Rows from block 2 of a small multi-label image tagger, named by matrix and row number. Rows with one number belong to one neuron. Each number is 500 + 25 x the weight over its row's rms, rounded and kept within 0 to 999. All counts start at 0. Numbers have three digits each.
Before each neuron's rows are labels from the 100 images, of 14848, where the neuron reaches its largest size: "strongest on" is what is common among them. Only what is clearly more common there than usual is listed. The data: analogue clock faces. In brackets: how many of the 100.
# u: gMLP up (value half) (model.blocks.2.mixer.u.weight, 512x512), inputs 256-383
# v: gMLP up (gate half) (model.blocks.2.mixer.v.weight, 512x512), inputs 256-383
# out: gMLP down (model.blocks.2.mixer.out.weight, 512x512, transposed), outputs 256-383

strongest on: hour 1 (79); ticks (59)
u.190:533496490457514522499483477507512500510502492493504499520484489504492546509494496447507515478489526534490471495529538495480548521483518458485496513520514512505542517528526502498501521482465490467470472461493521511512522512519492502522511498445536468494527506521540521510478514508494474516556492477508508515474460494483445502498503494501510521493521483492523519450457498481506506510480
v.190:503562506487488504497447480485534503485518504464525488484484511514476512499490531495478485505481465520472491498460459490494521490542497539446481470507496495537542479477496520506502556494497476482489516473510515499492493466465561523514496469475509489513511493523505505520450514477506547534494477506439505537465498532491479470524500518507565522528467498503492514469476508523523541487533
out.190:485513501508496517514509484489511507518469536490502489523497465495501538467481532477516490522472537476487497503498500520488519484547520552517491484517506491485476440522496509530482526499493512533540504461500509495483524494514503503526493529540515482481455523508473502516471528473462548454555493502517490488469479531499521414499511490489514506531485481448490538502528490444510497495489

strongest on: ticks (51)
u.176:502499497473498524473514476465557521470469527481516502505498489460509523478530517535537506515465530514482516497507542509491484501492524488512507489476525547538502554496527488491518503500514520487445538498514526500495483505482443495432474482485465522534475474529561508480499454537466486463519486506491532513495450494496494559510499491551501517509503510500505451519503510503495536472444
v.176:484498465491536489481522547496501512474481526514504508502490505505524481482497511477492476462509480480443522533485490477515483515513496501463492489490516474464510491455537511534501474526482475538516507508467504501471531543468526493438526517494465482497487566489503524501511505469508509493477476499461530518515458497520493484521524482469466511516500472496503509521494492526555520471522
out.176:531516515539459512527528461482470494484507534529505515486471490505492466517548482529493531461478528490502522511496485573476547490514512441498514523514482466519528471531505470463452481490507520489545450461522430487515495478494503501503456479485490477476482493508449518494514508528499483509500496515513496465510509541531538429532516507489475451528463508516509493519448489539498513499503

strongest on: hour 1 (46); hour 2 (29)
u.295:508513488509472451541497557446537518503491482515509491481489513487485453493480522551481520476512495560430508499536502491495486486530459484492521503497499480470473483537502448482509495507484503496489555554461502501514513546497506470468515496499546478492491516515490536494520531523491486488502485481509522440496524504479499504513565520456555508478492482538457509497492496508509478560476
v.295:535546498467481508536472502505478507494491538495526498479504497517486481537521503528489523543519526502533533441564526464560476485470497473439496487521533514489488511502539469502535445473497495504526488478484469486505483511494484459506504480483493525500455539503475506503486535542491533531502461481491507473556433493490526524481490501490502519500442548529483499476493484522533534518504
out.295:528523492516526517499477472516483480475482537506511464483552517513496479517461510501496504463479457510511532439492525484504509530463545468500483469480513548526500468516487513527450500511477542464472482482526485481539502479542521496556481511492495545453503454517499525525495490506514511505541523488509525514494501491498492501486465474465481463492522528477511541506499519516448471549543

strongest on: ticks (100)
u.140:509483520511564419491460489502493529484473528467534509515464476469502464468494518499501511507505491498513535487495496476486503490499478466492512562493510496487424467476494482487548487486472471510503470508523505478484495506512476500481487526480511480474527452522516505464514479498490561452502505493490476495528482473489532501482467544476454501509497513511509513485507542481513545512514
v.140:501489522497515502522497521502518446529523490507520470473518495504495514495473497499521458508489476503485549480467543551509525466480479474475498502544507527492476493464497464491447422499489497484468474456487462548534491473467543512443486493499475507537469494476547533505482510490489483524504496471550498447498491520479461493495539529509526470508480501519507500485495486521487523515495
out.140:482495497484525464533498479489478489499555477491528455527473475479527495484503495498480538500487503477518516512466493491486499515538489485502491468500535509497518506473543488527540460483545494510512486495450495510465548493537513478529476496501505552467542544498532472525523498481446484440487482494468501467510509460506508502533445528536508510488543505472505475552511537514471517441472

strongest on: minute hand past 8 (74); minutes: 40 to 44 (74); hour 8 (35)
u.449:495517463511496501506512471473472506531494471532484548514522464506521498562515529506489539491472525515491538520507498530478489518514484487533489488492497530495510486513477505496483500500513501464514584480507494472494480494489528452472474453478527529525502489490498491515477494528485489495473487529495524458450483531515489521513490510492484507517512521531454505538533471492524492514517
v.449:455501584524456537512468452501484495495486490447490492475481484542526480473494504543548525545538494462507498523479501525460463503480486487556510514475482524499536478476482488525508517501502493496475482504480529494501504522504503494533491517520504458490552462500514485519495494462472533500486506512482461465527501460503500479522521495516512465494515499508531507434488473504494469527472
out.449:514512488513512508464532491493527540494478517502512458479549526444485532536506522518508508498465498490469497506489494497514531490518480481532545509528515485485513523481510490513477512494487488503453512501517505468521532541464505487449621479505489447525470465492505486502460485513498500507522503528486538469500504512483517487489495492467539505456464521454535504480530484518521475521501

strongest on: ticks (55)
u.357:462490501463497462461457500476443503529529525510539528513496523528536500527523488518481503520494480475519522493487462550512505526472521507448500482488535505512484509533503538483475524527476516480480503540500490488477505478501522512485495515501504500514502473541504481458500515528517519495523510516529497491520530486483513511482537516507488484446501513479503494478484502479463493497478
v.357:517503516508490448491445448519540457507518509458481527524550530541531520476495534480476454568507523508547515458504488496485497467508517488475484514498521517511491481515511512489506487520485491455502471510518523521533476501522522518505492528492515525521503507495529504505467475507519481480538574486500515480490519492499504485480533525477508490479521475503533483500495560478481532508500
out.357:530508506594562483546484510512489499468490536474471505500491462508533516472501524488457513500517489508479463518493514514520538525531482496534503554546538495484476473479519508508519523512510492486499556529491507503500456525514529538523479443447479502501467478449529532504464505517499481494483514486496455523505528507508469515511479479470511503532522482535496527447511467491504505519426

strongest on: four ticks (89)
u.257:501527502504479510496454496533538490475472473525489516505473483517531483508542497507478494476497555512490473502491500488486538493509490510483548515542488528507457505561492484478524510482500491507500529468523519528484489509487496492547486499550529479522479506511498489448512462467514476495484550501423491517516491478474530497518514548493504542507498498519484495517471492505478522513461
v.257:517508495486520509486474516504512492508493494480463507463471490469480476499431506507476493521507469501513507481468478505494493494468501472492494546514481482502509539490535492498499495474488503505534531494524509457491548495478499534497480537501462439510494443476480486430464532449518484503512506500513474521493523481500489474507504503530493467512467543507522472491509488524496493516503
out.257:466512532480524502501506489488519448504540470489524528527495505480495461528447528520517520499484463504502521463495491545519516505566498517547506512503498501539519495493509480485519494522461477453466505539511498536475513502462483461532553502486480539507510523515521531468493528474495467476509507503565430545518466542507498465537491504493520506505506489488505475521470486506487514541521

strongest on: ticks (94)
u.162:501507513509502467468454476489536508497494487514484468466491499547485526541482486529464530469527510503454482493481506482496508533487502508460481502502490498525549453505531520506465515490495464533514481478499513517509501485532484505516526496500551473521529477535501481502498509512562479492498484456526489540523522520473500496452488524468542446528453463504469478506482497519525485543507
v.162:530529496428502550517512533556540488512449495518486498508524517484487464477514469524509472480487468532488542563482488490517543506526517486535472546491475508527466510502523510512487500497466533467480518531508472477480515460567491531510522553510504487484492511479517454481521514520520487501481497521489557519487510525519480459473502512484511508512515489497493484488547471469486521499508
out.162:514476506492470489457524524513482495504488544503455487489503509501492478455498520458487515546524495538547476498520445444552494527466533479480463495481533483508460487501485451484530469544502478468532505536484485532489527522489459479528450537512459533462476465533490504445505467540522529527464508484549527469507505491521507513511485497530533503525484477490452544498527450471498528473478

strongest on: minute hand past 8 (57); minutes: 40 to 44 (57); minute hand past 2 (43); minutes: 10 to 14 (43)
u.477:465449519513509507507478480512522496494544488503521483477477465515430505473494523538503532504527525486534504537525501511463502523549536475497490477517485529464484497498484502471496525525493526500484478539489481524512517529458510525527480523517524538490516544492536504513536525474474529488507476494535505530486511481486521444531549525496511465535480497462480456529481477505501537462495
v.477:496524499491544462529499533528512558519456504455504487534486511551552510488496433541475511494479474447521480511500534492491496452538482434484476491519501444524500467523548501498508541509490524489489519503498448548506589478520546499525495506489517493501515468506486473482497508516533525509465517493505533501525540576457505465521483478553512487495475493474470492493524508513482488490502
out.477:506566475506490517522493484502525510449525534514472508498541488501494535527471519495496466535491482537491557473522516492511511513502484533475530526515507485538496499529494482524504485527486514509511498511505428535524536473469495518488496482534506528442508514458556509479523539514481491516516522469520479476497505479537530550514517507478524497514483464544452494496479512460497472512517

strongest on: minute hand past 8 (29); minutes: 40 to 44 (29)
u.270:519509450501500477510487517513500458528491497486483524493505546522522496502480514537546494516521547492452531477490501502524514488524507414507510508524508547519481475501531499481515513479479494455496533470456507494504533503463464487510499510512497507502503546499525529466489522540484480537506504519515508453517525506470482525476495474504516528496498505510505500471448527572462476549506
v.270:480457539510507477514536508450486490464551439475477519472483490483461516504492522520548513514493507480499474537483513484511529490492468475500500468484557481547516495476513482497450516453493479532557499523507539482509497501511532532529484518529478476516479470504497533466475489512500474507525486524441467448518518530529525485480511501472492535517501544510462488482507480530490495498473
out.270:486490512488485532520522521509533520521546529493495441473483504525508497482477463447469501502518519591505522491535492500470513526466497457519507508476525483489462528519504517509469471486475504517492490514521508487512520515514563532531519488485503499462515514499484514492488507533477513500532498493497535510580490477535525468545491511502491469478487531493491526496493507476462494525562

strongest on: four ticks (75)
u.39:499508472454484476505530541481514511518565536500540584523489509528529477491483502470540470524485511518504501549522479495490465491522497508505511482498470492476500544510501488526522492511516486486507523511497512510464446513474496559511533476513529489520511509464509482505541486496461511496485465509511526524480549549508484464508491458537485471542489526515532492493500516544512529503474
v.39:509510506468513491479514491493527469504528529503513491512478490507502446525496504535458461504530495503541526490537492568475501500531486480531494483522499531488509492482480539500528481519491510517521512518534476515489540505509507495434493516488495479507477486534474520534520532463492464425544469500510513533512475502560488499483508476519510500489455521486519498489521545504515508519496
out.39:537552489446462466538527486519480501538484543494495455497529463469498475501524561480512483495509496467480522473549488547512511513460525483468477493459514508492477478484481533507493478470492498482520481488482490491514493480490477439520506514494481468515531494541526534480490488420502499483529495500491532498506492544535538486551486545503515528486491530508470531466482459476493536462501

strongest on: ticks (55); hour 8 (49)
u.146:478491519494438515509480472536501491540495438499515508486538534514474502479516513527535514445489514459472523467481510522530497469469487542490480518513495528491493495495538472476501494505504500410494499541506507544472507496507515504491527523484468498521504487481539513519482490507526522519480495543505452510533544511482486496465502525510458486473477452492482525501499517459518492521543
v.146:498509518436538480523517517484516445513494500505511494527478502513516484449504481479505454498524491506493453531547489488466477479547513453454513540528515482501505483473471505486500510503484481496495496496506475504509470513464480524489449483469511562509542492469520515523501472504480440490500481518497464496480489511486437489499496520527521492530480496498498508507499456484504536514464
out.146:471508493502478475503513490498508533495540509518489500488496493495521524500533471463513481513496527498512477522477488515515502502453491487562435506494495536478537559503507449511511525474492520488529496529500478467487494479532474503462477506504521496453517491420495481522533466499520517499501492504512543514509479455527517486512516494499476501504492525534499504516510477485481455474480

strongest on: ticks (53); minute hand past 6 (51); minutes: 30 to 34 (51); minute hand past 12 (43)
u.24:525486501468508451483480511473546504508500515485553511487479525495477488544484505468469505489481471512461492493485497526497508513507492505477536497540520506517524480453492498494465563533448471510457533489473501523471476496500512509503515529496473463485482492488534476516484510522489537528530490516533482493478493491488513475509495505517465509513516488467455514511505499464484531484551
v.24:510511513488544510518509523462486507510495573481506525555497514486552494518500498488459512492520469507470484481498492491486469494537531487482495509525494504506514493500491510509482454487507528504483493528466515470532474439483480473508539494511488508490522506471510505459497482487528463490507541522469480464497481475529533491498454508524473501555529518479490478503463525504523529506476
out.24:497500485509466513484474483518483471486542509517490533512524524521510521536520531501483496473500492491519511493526531502486481500547535476481477519462477493519480502501484497501482506501524534488430493508483462477497468477492486521497530559515474439489533517523489514492532429457502496471460477511477448529505527465463444544503496497438504488504537506497472514510508501500508520545459

strongest on: minute hand past 8 (25); minute hand past 9 (25); minutes: 40 to 44 (25); minutes: 45 to 49 (25)
u.353:467478475472516464510489480523484454523460502475515523482513496515532551479507496524522526458526428527488476450463500490466461460539475504479482503535510461471467518520493476463479525470530491432539489526520475500491535493466481500500498485468509554506519493505463463481498519496500472527506518522488460481494521478468507494519500479480454490490485487476469466503461494453491525496529
v.353:500500482484490465447479501478486500491489522498514514520525475491507515525492487516442483479502491471477480476562496505474496526486548511515491486488500539497523531549526450526519488476486505523546489512481519517518521464531499454511495532503497495536542516544485486537504493496470534497492530504475450502480495488479506481477513504548496480492486472483503464466464520513482527515511
out.353:494531533487482502515481518523474532512505477510504544468526519499536478569535440486459507521491486535481552508516550524516473510491520495532539494516515528537489506516507545538440503507489537484469507523522469491467509465493487469495473518497480503462531528458509527502509490503468472480480513487481517491537522509476526479458500533546501509545480515488497535476492531520515485496516

strongest on: minute hand past 8 (37); minutes: 40 to 44 (37)
u.306:472509500492532499504508490500473544441489550502478510509519545521501516437472456483485482469500489491512484481503493511533469455473461503490468517519458466498508502503522485535528460506491479514512489486521496467446491491531478500498505499499525500501508505519493555529593496514493543483471552553535523525507464476518503526480473506489485482508498545506497463510524523498458516484466
v.306:504507492540433527482477502508477492521516512487551523501493542514531518546477518521518527517509511486514456505515510542501497514486475539488535471490545440493511499497517507482495505518516448512496467482518473508474540499513509510486500513512522509511472491518518525563518476488491487466490492499506507468500511478505480546504528470488499467503491473524526528518483505505505523513507
out.306:501507504476489501535507522480512488519540487536498534500531506476526464508529513563490496505514515522493487509486494496527491502493484534522486488480516551474470498535479438482511468487515502490526516543479517535513507509511497460412482494481509507491491512490514472493491521480519477533507460478526488461495487494469470486523492534485458486499510513528428483549516510486509519509467